From a checkpoint of a small image classifier: norm layernorm.
Rows from block 2 of a small image classifier, named by matrix and row number. Rows with one number belong to one neuron. Each number is 50 + 15 x the weight over its row's rms, rounded and kept within 0 to 99. All counts start at 0. After the name is the row's rms in percent of the matrix's.
After each neuron's rows are labels from the 100 images, of 14976, where the neuron reaches its highest value: "top examples" is what is common among them. Only what is clearly more common there than usual is listed. The data: views of escape-time and Newton fractals. In brackets: how many of the 100.
# fc1: MLP up (model.blocks.2.mlp.fc1.weight, 2304x384), inputs 0-95
# fc2: MLP down (model.blocks.2.mlp.fc2.weight, 384x2304, transposed), outputs 0-95

fc1.495 140:66 58 43 53 45 61 46 40 41 42 30 76 40 55 52 50 45 53 45 44 41 52 40 63 47 40 50 55 52 40 48 55 13 57 36 58 16 55 60 44 22 65 90 81 84 64 66 59 58 64 74 34 40 50 61 29 57 27 38 41 42 73 56 37 65 31 28 62 35 28 59 41 55 42 57 44 19 66 75 55 56 62 48 64 27 40 48 72 67 57 39 55 75 34 57 59
fc2.495 141:36 68 55 55 65 24 20 17 74 32 61 76 59 21 57 43 49 35 55 09 50 61 49 49 37 53 26 45 30 66 44 66 56 45 67 40 47 25 58 60 35 58 40 46 24 35 61 21 31 76 66 27 53 44 84 63 53 49 35 51 28 49 33 59 42 34 54 42 64 58 61 41 49 51 51 49 41 47 60 62 56 20 45 67 34 32 23 39 41 46 42 42 39 39 81 51
top examples: dark (95)

fc1.254 129:73 38 31 50 72 33 60 54 25 31 57 56 75 51 55 37 45 55 50 65 60 36 62 44 64 54 57 71 55 42 72 64 40 45 68 23 48 15 37 45 53 23 41 41 44 65 29 65 50 40 52 45 53 29 60 41 60 37 51 53 67 64 40 56 35 70 50 38 48 45 36 76 42 40 29 51 47 48 55 74 48 46 60 38 43 40 79 48 74 50 51 26 49 39 47 41
fc2.254 139:36 31 34 49 63 71 64 41 81 46 49 54 38 57 31 66 31 60 55 57 26 65 71 40 64 46 67 52 29 26 38 40 45 76 49 45 51 47 68 41 64 36 41 79 52 27 50 56 46 25 41 65 69 61 46 29 56 66 63 64 40 74 51 36 26 50 44 44 61 65 52 28 48 57 64 51 59 69 14 37 43 52 49 54 62 77 46 38 76 74 61 52 40 43 58 79
top examples: dark (99)

fc1.717 146:35 83 29 58 61 84 48 44 47 51 45 54 52 50 46 58 48 58 55 50 20 55 30 51 54 67 47 61 30 73 38 49 44 55 27 00 60 68 43 35 55 36 44 23 32 44 30 59 44 39 50 62 39 39 31 40 40 43 52 49 60 42 53 08 45 41 65 62 33 67 63 68 49 35 49 66 27 37 63 40 27 66 34 51 58 66 65 61 41 49 47 67 43 61 70 52
fc2.717 142:27 22 36 22 61 58 58 64 75 31 43 45 24 48 19 27 39 50 68 54 38 53 25 75 34 26 57 51 42 27 42 63 51 43 61 29 74 57 49 31 49 47 49 21 61 77 49 58 43 77 32 58 48 69 28 44 39 72 27 41 46 31 33 30 48 46 69 66 29 50 52 72 44 60 33 63 51 59 27 61 51 48 25 34 56 47 60 67 56 49 54 43 26 50 66 42
top examples: pastel (75)

fc1.155 135:63 46 92 57 68 39 78 37 40 67 23 62 44 38 86 49 46 68 33 40 53 38 47 54 53 12 39 49 29 42 45 53 41 35 40 42 47 50 62 29 37 69 72 54 41 54 45 35 52 44 38 48 45 80 44 25 41 78 64 42 57 51 41 52 53 47 68 27 48 75 32 61 29 38 36 38 71 38 80 65 45 71 62 60 38 52 56 63 46 57 36 73 65 57 49 32
fc2.155 143:38 59 63 45 57 53 37 59 50 49 59 45 56 52 54 34 15 41 47 83 62 39 24 39 35 47 41 65 51 48 36 23 49 38 58 47 48 37 47 47 48 42 35 55 40 71 35 34 36 63 54 49 64 51 56 41 42 58 38 51 73 52 62 28 53 55 33 37 50 62 23 55 15 46 52 47 47 66 31 52 54 62 61 50 45 71 43 69 51 76 62 66 55 52 48 57
top examples: pastel (100)

fc1.704 128:24 57 47 33 65 39 38 49 38 47 53 09 44 55 67 75 38 51 77 21 23 52 38 47 60 54 53 26 45 52 44 66 43 23 42 30 13 58 45 45 55 34 51 50 40 47 44 49 51 31 61 71 47 17 66 44 40 44 76 57 07 31 69 69 35 35 47 75 54 30 62 50 54 49 75 36 26 38 33 38 51 72 36 51 48 48 47 39 59 39 27 21 38 59 59 64
fc2.704 128:62 42 25 52 51 60 67 60 70 39 21 25 67 50 62 63 31 66 51 48 51 34 58 53 57 56 37 44 28 41 38 61 75 31 57 78 70 47 52 44 35 62 62 16 50 70 63 21 30 39 53 50 52 34 55 58 34 42 39 80 58 58 66 45 56 51 30 36 77 46 24 64 41 47 64 34 31 29 40 14 48 26 43 64 47 18 43 40 25 34 44 51 53 67 43 28
top examples: earthy (59); dark (39)

fc1.528 136:35 48 48 53 44 37 77 44 58 64 25 10 63 68 42 80 71 41 41 30 33 62 36 81 72 33 31 37 42 43 72 72 46 45 41 39 61 42 48 60 32 52 54 54 55 75 19 44 62 47 41 43 38 55 67 61 38 58 46 48 61 44 58 32 85 55 59 58 44 55 70 45 40 33 59 16 40 71 53 45 65 39 91 49 65 69 61 47 57 39 55 58 37 40 38 63
fc2.528 141:68 35 43 45 23 30 30 49 73 70 56 83 39 61 69 64 47 47 63 53 55 46 32 73 75 46 17 63 56 34 35 63 29 54 53 44 24 49 45 29 26 53 77 59 51 68 37 37 66 46 70 14 57 56 28 51 34 56 46 51 49 54 52 45 67 24 56 76 40 09 61 36 67 61 71 62 63 75 39 29 63 35 40 57 65 65 54 52 57 26 44 59 42 54 53 41
top examples: earthy (98)

fc1.140 126:80 38 34 50 92 29 56 77 43 42 42 57 52 49 54 70 54 43 53 73 35 84 59 30 57 71 53 56 29 37 34 42 41 09 61 54 45 27 60 39 66 85 38 67 61 50 71 52 65 66 64 59 38 67 50 36 16 42 55 70 57 45 49 45 52 29 60 54 23 47 54 51 45 65 48 59 69 65 56 48 49 46 16 64 20 42 60 45 33 61 35 32 56 63 45 60
fc2.140 136:48 63 64 57 28 45 45 36 34 53 67 73 58 82 80 30 57 67 79 61 38 39 59 70 50 50 62 64 70 47 49 57 63 43 33 57 61 37 41 42 38 75 57 50 52 53 40 63 61 48 45 50 54 52 55 27 54 54 57 74 48 71 26 60 68 58 44 62 32 78 64 55 37 61 62 92 52 37 82 62 66 49 43 56 38 58 59 57 80 46 33 33 48 32 60 50
top examples: pastel (92)

fc1.313 136:58 53 50 51 48 39 54 30 24 51 56 45 39 53 88 44 37 57 44 56 32 56 49 40 70 46 40 71 38 50 45 33 95 62 44 45 52 50 53 46 53 18 48 44 37 26 40 56 47 38 77 54 42 12 70 56 45 64 38 68 77 46 78 38 46 54 64 43 50 43 37 56 77 39 70 60 65 50 61 64 44 87 53 43 47 17 48 50 74 68 47 32 58 43 81 60
fc2.313 134:58 59 63 61 54 52 51 55 70 27 39 62 36 43 79 18 55 64 48 25 22 28 46 41 35 38 53 61 32 42 66 40 40 40 44 56 33 54 67 51 38 46 61 60 67 44 43 53 35 55 48 00 19 26 60 59 51 50 77 73 40 23 51 80 49 48 60 62 49 47 53 62 70 50 68 45 79 63 57 59 57 73 57 52 60 31 52 52 65 45 38 49 51 40 39 48
top examples: earthy (99)

fc1.33 149:42 46 65 65 88 76 69 58 79 60 42 35 56 35 40 62 47 55 58 48 44 51 24 47 43 20 62 55 43 48 65 58 26 46 42 66 68 65 50 36 54 42 42 59 56 26 62 42 67 55 43 65 47 64 68 38 55 33 62 41 84 29 45 65 51 49 00 60 29 45 57 23 61 55 60 51 67 35 63 67 51 49 43 46 31 61 49 58 33 54 67 20 53 27 45 50
fc2.33 151:66 45 57 66 34 69 18 23 74 86 57 52 49 41 46 46 45 31 42 43 55 42 54 59 42 84 42 48 44 27 40 61 46 32 65 50 48 69 47 25 60 23 55 57 60 60 72 48 54 60 65 49 57 83 52 29 20 43 32 44 20 47 40 40 52 43 57 56 60 51 52 41 49 67 47 50 66 39 40 57 47 38 42 62 59 43 58 55 40 42 21 71 44 31 47 60
top examples: pastel (49); grey (32)

fc1.125 131:40 51 61 70 15 38 55 66 75 57 25 52 71 21 78 52 43 74 66 61 25 54 47 43 45 65 77 52 28 54 53 24 57 46 40 62 32 57 80 49 62 52 41 49 63 47 64 50 57 33 43 71 54 60 52 46 31 45 54 71 70 47 50 25 37 35 54 21 62 55 36 48 59 45 40 28 25 44 45 49 50 68 64 34 43 60 74 50 32 54 27 38 44 40 21 27
fc2.125 126:35 25 42 45 90 29 32 49 46 51 55 44 40 60 75 46 48 33 43 78 39 63 54 79 58 53 60 34 43 44 53 71 38 50 63 40 55 40 39 80 30 59 52 54 59 47 61 52 40 52 48 57 63 62 56 78 51 46 44 52 41 39 60 25 43 16 58 45 58 43 53 33 51 48 36 50 33 56 60 38 26 64 38 34 80 52 65 57 46 63 84 70 64 37 62 47
top examples: pastel (98)

fc1.32 137:50 54 65 36 36 48 36 31 43 72 40 56 43 13 63 55 50 19 51 27 53 37 54 61 74 48 35 45 50 33 56 33 67 53 44 32 65 52 55 42 41 39 51 64 44 49 39 42 53 24 64 26 33 12 64 58 45 60 56 68 72 37 51 30 37 40 61 29 19 43 49 52 52 50 44 44 40 51 53 71 58 45 40 61 54 53 37 35 36 36 74 46 39 73 56 48
fc2.32 139:51 51 45 28 50 60 32 29 51 37 61 42 57 29 64 35 77 69 45 35 59 50 32 42 46 56 09 45 38 52 38 43 66 49 48 59 36 40 64 52 30 68 57 50 27 70 54 46 65 55 25 57 37 33 49 62 50 29 47 69 48 48 67 46 27 54 54 69 46 69 52 71 60 56 60 39 49 43 51 67 54 30 53 16 52 81 20 41 60 26 30 51 17 64 57 40
top examples: earthy (100)

fc1.337 137:53 36 65 61 82 68 55 42 25 68 46 24 52 30 53 30 49 49 44 48 61 50 57 32 69 65 93 73 41 21 21 27 54 59 20 49 48 74 49 49 63 36 38 44 38 57 32 48 48 64 56 63 37 51 74 44 43 61 30 55 47 56 51 45 63 50 52 51 21 45 41 23 25 43 43 40 39 55 43 60 56 72 67 43 38 55 77 41 34 59 28 48 48 52 55 74
fc2.337 138:41 32 52 78 25 64 78 43 52 61 63 52 50 52 46 43 20 57 57 42 84 56 48 16 63 68 54 58 14 72 70 38 43 61 41 56 59 59 34 50 41 64 66 50 52 42 54 56 52 65 51 50 52 51 59 43 30 42 39 56 54 65 46 46 32 51 29 58 60 36 61 43 56 31 60 77 38 63 33 51 43 56 58 44 38 52 42 33 46 52 54 46 45 44 47 59
top examples: earthy (46); grey (36)

fc1.138 156:60 26 48 60 79 65 50 36 45 55 50 61 40 47 21 43 44 52 27 29 43 64 69 44 61 62 60 73 35 61 28 65 57 68 53 86 66 60 49 60 55 71 58 51 28 57 68 54 38 55 42 53 77 49 61 31 53 50 50 77 50 42 39 82 55 55 51 77 36 42 72 40 46 47 53 42 56 36 79 46 51 40 49 93 38 51 57 51 60 28 48 70 58 53 50 61
fc2.138 155:66 40 51 66 12 75 61 72 39 67 65 67 34 66 59 19 37 93 34 32 59 17 57 49 56 62 46 66 54 29 42 34 34 60 42 60 79 61 10 48 69 32 44 57 55 44 73 49 55 49 50 44 61 38 67 38 10 68 38 60 50 67 42 50 39 42 27 64 41 54 53 48 47 36 51 78 51 64 41 55 58 46 34 52 50 63 63 50 70 21 58 50 66 61 37 44
top examples: earthy (58)

fc1.746 155:42 32 09 38 87 53 29 66 62 52 37 33 56 49 45 68 43 18 48 44 55 54 62 48 59 52 55 39 57 64 35 60 51 35 37 50 59 55 35 18 70 68 21 48 51 39 69 59 41 54 67 67 38 51 39 30 39 82 55 39 53 58 59 29 36 42 66 49 61 37 36 55 85 66 54 42 01 73 64 50 42 37 57 61 58 50 63 43 58 86 43 52 56 67 48 81
fc2.746 145:71 53 61 27 54 37 61 88 09 47 56 29 70 39 33 53 38 41 60 66 52 42 59 70 46 36 25 58 56 69 64 64 35 32 42 66 47 36 30 32 64 54 62 49 34 41 33 48 39 64 54 63 62 73 45 46 54 29 43 58 50 34 44 61 33 31 32 42 47 45 55 52 54 60 86 47 72 29 80 24 42 74 65 61 48 31 40 60 47 43 48 56 63 46 57 46
top examples: pastel (69)

fc1.676 149:40 62 49 66 65 41 47 60 46 51 50 53 39 60 53 49 46 35 72 30 45 56 71 58 75 79 45 30 26 39 45 40 62 50 46 50 61 39 47 48 67 48 51 63 75 50 63 63 51 48 43 47 59 19 67 49 58 40 44 63 69 54 49 52 34 86 19 55 53 61 48 54 74 51 32 48 59 49 28 67 43 49 39 76 41 51 79 53 40 47 49 42 45 78 43 66
fc2.676 134:46 48 50 53 56 38 38 58 55 53 65 50 44 40 80 45 55 58 41 59 55 63 58 37 26 62 55 70 37 43 52 43 51 50 53 49 33 52 21 75 54 58 32 11 73 46 47 30 60 36 41 58 44 45 41 38 38 23 54 60 28 48 55 45 41 59 36 37 61 73 62 38 62 53 76 83 81 09 83 57 72 51 56 61 37 51 50 67 18 62 59 37 54 53 64 65
top examples: dark (87)